config = dict(
    cond_dim=256,
    head_dim=64,
    inner_norm=False,
    moe='soft',
    expert_mlp_ratio=0.5,
    slots_per_expert=2,
    shared_expert=False,
    width=128,
    residual_init='scaled_by_depth',
    beta2=0.95,
    epochs=9.3,
    lr_schedule='cosine',
    warmup_steps=520,
)
Rows from block 3 of a small image flow-matching model, named by matrix and row number. Rows with one number within an expert belong to one neuron, the router's apart. Each number is 200 + 20 x the weight over its row's rms, rounded and kept within 0 to 999. All counts start at 0. After the name is the row's rms in percent of the matrix's.
Before each expert's rows are labels from the 100 images, of 14976 (inputs lightly noised), where the router gives the expert most weight on average: "top examples" is what is common among them. Only what is clearly more common there than usual is listed. The data: patchworks of several textures.
# router: slot weights (model.blocks.3.mlp.router.weight, 128x128, trained with AdamW), inputs 0-42
# gate: expert gate (model.blocks.3.mlp.gate, 64x64x128), inputs 0-42
# up: expert up (model.blocks.3.mlp.up, 64x64x128), inputs 0-42
# down: expert down (model.blocks.3.mlp.down, 64x128x64, transposed), outputs 0-42

# expert 57
top examples: black; patches: two
router.114,105,214,190,201,188,189,198,212,197,165,211,184,210,193,209,226,194,212,182,195,246,222,230,175,193,222,227,202,202,192,194,206,180,215,166,210,175,164,175,159,189,175,207,209
router.115,104,200,206,195,190,169,175,215,183,173,201,194,186,177,204,226,203,230,177,214,245,225,233,162,186,215,221,194,208,186,178,186,181,215,188,226,190,169,180,183,183,167,210,186
gate.10,105,209,230,181,192,225,201,195,184,189,175,177,216,183,178,201,219,196,191,222,199,192,180,212,198,207,237,182,171,234,200,191,199,223,173,191,194,197,219,211,191,193,197,156
up.10,099,205,199,227,216,219,220,189,211,163,186,210,189,197,226,210,172,202,226,168,205,174,232,188,172,167,175,223,207,185,215,209,215,174,225,205,190,191,197,195,215,229,198,237
down.10,096,180,229,157,211,203,172,186,173,219,188,170,210,207,171,202,209,154,178,216,200,228,176,184,197,230,224,213,225,198,198,194,229,210,196,191,229,209,214,208,182,175,203,179
gate.11,084,207,200,191,202,190,223,204,206,214,208,214,226,200,173,237,229,209,213,180,178,174,189,180,194,190,214,181,207,199,177,241,230,212,189,218,227,206,199,204,225,196,235,228
up.11,098,201,194,213,226,192,152,173,195,211,192,164,232,179,198,205,152,227,194,236,184,205,231,245,218,188,180,222,207,213,237,203,199,178,213,181,205,214,217,205,206,210,182,207
down.11,125,210,160,219,194,235,187,172,193,191,238,192,199,180,201,178,199,198,214,204,165,218,221,171,225,236,240,200,185,211,217,198,177,215,209,187,161,197,188,196,230,212,210,218
gate.12,092,187,210,184,182,204,224,228,203,241,209,210,209,182,184,196,209,173,198,173,166,211,159,238,225,248,215,163,189,169,161,182,166,201,191,206,196,211,226,179,215,187,182,190
up.12,101,199,191,167,209,183,208,195,205,226,191,186,208,169,178,177,203,200,187,181,188,237,182,219,198,252,232,184,190,162,178,196,186,201,186,205,183,197,208,180,213,201,173,182
down.12,098,228,187,213,220,182,154,174,214,165,211,206,175,203,214,187,215,181,250,185,194,178,209,225,214,230,209,212,202,241,218,188,170,186,213,178,201,194,197,168,213,149,200,222
gate.13,087,239,217,189,192,185,222,221,199,229,231,224,187,209,211,200,215,215,210,183,194,190,203,195,219,208,202,183,209,195,205,166,168,228,170,192,204,243,145,199,200,221,216,204
up.13,087,207,222,164,199,199,191,224,217,208,243,226,200,230,222,210,199,176,215,208,215,187,202,187,203,231,207,207,202,156,214,192,201,204,189,187,219,234,166,217,192,190,189,198
down.13,110,181,245,166,199,212,196,219,187,194,194,223,202,238,166,216,193,206,217,212,184,198,196,185,197,234,212,227,172,198,207,212,196,179,209,190,242,205,175,238,184,185,197,245
gate.14,130,169,171,197,196,227,203,187,215,198,219,217,205,200,202,190,171,216,180,217,174,196,179,201,187,186,177,168,192,218,185,209,202,169,219,208,203,201,184,228,190,216,236,199
up.14,105,206,216,213,203,180,193,186,197,162,190,179,200,184,195,237,237,151,189,168,226,187,212,178,200,208,185,216,222,177,204,208,213,215,161,210,212,198,197,192,242,201,181,215
down.14,102,222,213,211,203,201,191,201,169,188,223,222,210,217,227,172,182,206,161,213,196,238,194,203,181,193,177,191,172,208,218,201,219,204,180,222,206,195,217,200,198,213,188,210

# expert 23
top examples: white; yellow; patches: two
router.46,100,198,193,235,203,218,203,176,203,250,177,243,190,237,214,199,224,170,235,196,173,193,175,235,209,170,181,208,219,201,230,188,197,190,229,183,225,184,223,200,235,213,171,207
router.47,122,187,200,214,215,222,197,177,209,188,163,238,167,231,213,212,241,154,246,164,204,205,201,170,212,192,175,168,222,171,246,188,209,190,218,217,187,178,212,204,206,213,226,194
gate.0,102,242,179,199,205,232,205,171,225,181,169,252,230,208,181,155,205,189,198,202,191,182,196,194,166,210,203,179,226,176,206,234,220,221,211,210,215,201,172,203,222,178,231,189
up.0,111,186,191,197,153,188,207,186,190,214,203,170,179,200,185,235,219,190,185,205,200,182,212,194,217,185,201,201,187,197,188,206,163,215,227,215,161,179,233,207,187,201,156,226
down.0,097,248,195,181,220,200,222,169,211,191,176,214,195,210,187,176,168,190,202,222,197,198,204,221,172,197,213,219,240,215,232,217,193,202,183,169,199,213,179,243,205,196,203,213
gate.1,090,198,173,207,225,192,138,204,168,196,217,200,201,174,201,181,170,206,191,221,204,219,177,211,218,194,210,195,217,183,199,201,213,199,205,219,215,217,206,201,192,222,214,203
up.1,092,222,229,202,171,187,224,222,189,219,232,195,215,191,204,204,235,178,196,213,212,192,210,177,180,247,199,221,182,236,194,195,179,168,187,186,205,179,174,221,205,218,162,197
down.1,092,214,208,177,200,263,190,184,201,194,204,210,194,220,240,185,181,195,191,196,195,207,189,211,238,208,200,198,193,181,196,178,185,196,198,177,238,197,232,194,220,215,223,234
gate.2,110,212,180,172,212,180,191,203,236,201,194,215,193,193,198,222,194,178,175,219,211,213,188,201,220,212,182,177,211,179,179,208,193,200,197,174,226,222,205,260,214,217,215,191
up.2,109,218,193,177,182,218,194,217,233,201,196,209,186,195,191,213,182,197,170,224,189,204,182,180,232,225,169,188,222,181,175,215,207,232,178,202,218,211,226,265,212,219,204,165
down.2,101,200,202,210,214,206,156,203,188,211,183,147,233,205,189,203,200,195,229,191,167,213,216,193,171,191,212,215,195,205,216,235,207,211,205,209,160,168,211,194,227,173,232,217
gate.3,113,211,238,225,188,191,239,231,188,237,178,212,194,204,208,223,224,199,191,223,237,201,190,188,181,182,160,223,201,201,237,184,159,206,201,186,163,219,197,193,225,207,196,206
up.3,121,232,181,185,220,182,223,190,223,213,172,212,157,181,197,203,191,189,192,220,172,187,181,207,213,207,189,213,203,208,187,206,223,202,251,200,161,229,211,201,227,216,169,235
down.3,112,197,211,191,187,193,163,203,170,220,202,227,192,248,209,233,216,198,214,171,193,183,209,195,168,210,190,198,225,161,197,153,187,169,178,219,168,188,193,241,229,214,238,201
gate.4,096,197,223,220,199,213,178,216,176,206,226,177,150,188,223,229,184,221,187,207,197,174,202,186,185,218,206,166,212,234,225,187,176,218,208,216,168,208,178,210,224,199,173,192
up.4,095,176,204,209,238,214,196,210,196,172,198,181,164,244,216,184,200,217,197,215,210,203,208,212,202,196,188,212,228,209,219,218,208,175,223,185,194,220,154,203,171,151,165,195
down.4,110,168,210,216,211,234,151,208,197,185,189,183,221,210,225,191,196,222,177,245,206,216,218,220,187,179,180,218,193,222,204,178,218,195,217,197,201,168,211,222,176,203,160,175

# expert 20
top examples: yellow; patches: two
router.40,097,213,200,218,181,201,186,208,218,230,222,180,220,201,203,187,202,186,168,221,174,171,202,235,200,171,179,208,169,218,201,232,193,192,197,167,235,184,229,203,189,188,184,227
router.41,101,197,214,210,159,203,223,205,236,176,219,208,188,185,226,216,215,197,171,202,222,211,203,189,206,210,172,211,183,205,192,228,197,200,194,207,200,179,206,193,176,173,216,181
gate.0,127,205,203,180,231,203,210,222,190,216,201,181,204,178,203,203,230,224,186,206,208,178,219,174,198,174,155,207,164,197,199,154,201,184,211,216,170,172,195,209,180,204,179,216
up.0,119,183,211,220,167,218,190,179,232,187,202,217,197,222,210,194,175,196,208,183,195,211,192,225,204,215,242,190,222,190,197,225,201,204,191,205,235,221,212,197,213,206,242,190
down.0,093,195,203,205,219,186,189,191,168,207,171,201,205,163,181,204,211,217,188,226,204,217,200,202,165,206,196,182,202,180,200,202,174,217,219,193,200,224,216,198,208,215,180,144
gate.1,080,199,214,208,205,191,190,205,194,206,210,174,160,194,195,188,187,192,219,221,200,196,184,189,202,183,223,173,237,240,184,170,171,209,178,187,179,187,263,181,206,207,219,188
up.1,090,177,227,192,198,184,220,220,204,199,201,166,190,207,203,177,194,216,182,181,164,171,193,176,200,214,235,209,214,178,190,176,199,216,215,195,201,188,218,228,156,236,217,239
down.1,093,187,225,210,201,202,216,216,206,151,214,211,210,243,148,193,209,197,212,163,169,165,203,188,212,201,201,171,212,181,215,196,221,160,221,189,218,209,182,188,199,193,198,213
gate.2,100,196,199,208,204,220,181,220,180,201,213,238,218,206,170,256,188,216,180,203,190,191,174,205,204,203,187,178,203,229,195,211,213,202,214,209,203,214,185,201,209,221,174,203
up.2,093,169,180,199,189,215,207,191,212,179,215,246,214,222,178,218,169,245,188,184,201,213,184,213,232,234,167,201,183,212,175,185,191,211,206,212,175,197,203,206,223,221,193,189
down.2,102,227,190,197,198,213,211,200,207,178,205,154,201,197,219,207,215,180,182,202,204,184,219,209,242,221,244,217,210,170,223,215,216,215,190,188,176,225,193,193,174,190,178,182
gate.3,132,204,181,207,221,186,204,186,177,189,201,199,188,214,191,194,205,211,251,137,217,203,163,206,218,201,189,205,174,225,178,179,199,195,187,181,238,185,192,193,199,172,235,220
up.3,123,204,187,211,212,190,193,202,193,181,207,197,182,212,203,208,215,210,260,139,219,191,170,206,195,206,198,216,167,223,166,182,205,204,209,185,241,183,186,196,192,179,225,194
down.3,100,212,196,214,204,219,179,159,219,166,199,220,204,204,227,161,200,188,169,208,202,212,216,187,164,219,199,179,229,158,195,234,219,189,203,191,185,228,197,198,215,201,198,212
gate.4,110,222,223,199,216,247,187,186,190,183,175,192,231,210,216,182,207,211,191,190,198,200,225,232,200,229,209,227,219,167,218,183,175,244,191,193,187,210,216,202,173,187,194,204
up.4,096,177,204,194,202,182,193,220,203,193,205,186,197,189,212,178,204,211,194,204,243,203,221,176,175,198,215,163,192,213,177,195,205,206,224,203,214,182,207,218,196,204,164,224
down.4,108,196,191,209,230,204,192,184,182,240,193,199,211,238,224,195,183,210,207,216,213,241,202,164,224,202,218,179,182,225,197,211,197,208,173,213,192,162,187,226,198,170,206,228

# expert 15
top examples: rings; striped
router.30,092,166,203,200,212,235,226,198,213,228,207,239,185,200,202,182,228,215,215,230,185,220,189,198,216,186,196,230,206,198,184,211,221,193,189,168,182,184,182,212,210,187,182,222
router.31,090,204,238,243,177,178,177,172,165,188,178,203,194,187,183,179,201,186,201,189,177,189,201,191,197,193,173,210,209,205,194,216,200,180,246,248,243,255,204,222,209,204,205,192
gate.10,094,222,209,207,195,131,182,165,231,209,230,191,194,216,196,220,196,217,205,183,196,173,217,203,226,204,203,201,199,175,239,180,201,184,174,208,160,213,189,197,199,194,170,196
up.10,089,181,214,212,203,225,238,180,198,196,153,215,186,151,190,209,225,212,222,241,243,218,263,205,182,189,166,189,184,226,196,183,207,206,197,213,206,178,190,190,183,193,201,180
down.10,096,191,215,219,252,189,201,182,184,226,172,192,227,196,181,203,263,205,221,232,219,208,196,210,194,198,187,184,221,210,203,213,220,220,202,197,218,222,162,203,230,215,190,194
gate.11,072,190,241,188,212,194,218,167,206,214,194,200,176,190,181,230,204,243,201,163,229,198,163,163,169,187,214,201,221,206,184,191,196,206,183,199,214,202,222,185,210,192,207,205
up.11,092,189,209,240,207,236,221,165,183,171,177,193,201,192,206,179,183,244,192,194,205,204,198,157,205,217,216,192,207,234,255,179,195,201,168,211,181,181,180,182,194,205,191,195
down.11,095,217,211,249,233,232,177,172,161,199,220,209,216,223,194,197,205,225,190,190,203,232,188,184,214,195,207,188,181,220,167,219,215,200,209,143,195,215,192,191,206,222,193,205
gate.12,102,202,205,190,185,172,200,193,189,204,230,184,183,199,169,251,208,186,175,201,193,207,187,165,217,194,191,217,190,192,203,210,190,212,181,169,176,210,186,225,187,164,255,217
up.12,092,208,202,222,184,182,177,185,189,217,208,189,208,197,178,206,165,192,176,190,188,166,190,170,190,204,177,212,218,202,202,194,193,183,185,174,189,214,197,221,193,175,227,211
down.12,087,182,199,191,200,161,187,224,201,188,221,207,221,179,171,188,168,201,179,217,195,192,180,210,226,181,193,169,210,169,206,183,191,181,194,175,196,209,201,197,213,186,159,206
gate.13,068,212,232,194,183,205,193,161,165,207,181,176,162,209,193,202,208,217,192,238,240,198,212,207,168,174,197,200,181,167,185,207,236,212,198,195,187,206,230,203,204,226,204,194
up.13,064,213,200,207,203,206,194,172,192,214,151,185,183,197,218,235,200,204,183,185,249,231,217,203,173,157,227,179,179,165,180,175,201,188,198,206,228,196,195,199,203,208,202,167
down.13,078,225,141,190,188,175,193,166,192,201,226,217,222,158,223,187,178,207,175,197,208,209,179,196,195,187,175,198,200,191,208,206,203,187,205,179,166,223,203,251,178,183,226,198
gate.14,097,188,157,220,188,189,206,187,190,192,209,184,196,193,224,221,168,191,191,213,191,238,191,194,225,204,232,223,189,212,187,204,226,217,179,223,174,224,199,191,196,203,216,237
up.14,097,192,236,163,223,208,219,209,187,189,217,209,207,212,180,179,203,196,237,185,188,164,210,210,131,197,180,190,194,197,184,176,167,192,179,186,240,217,213,191,231,198,189,162
down.14,108,216,201,177,243,170,203,203,192,213,165,204,182,217,203,154,216,198,223,183,197,202,213,252,162,181,202,202,231,171,241,205,191,185,211,200,211,215,175,214,221,183,232,203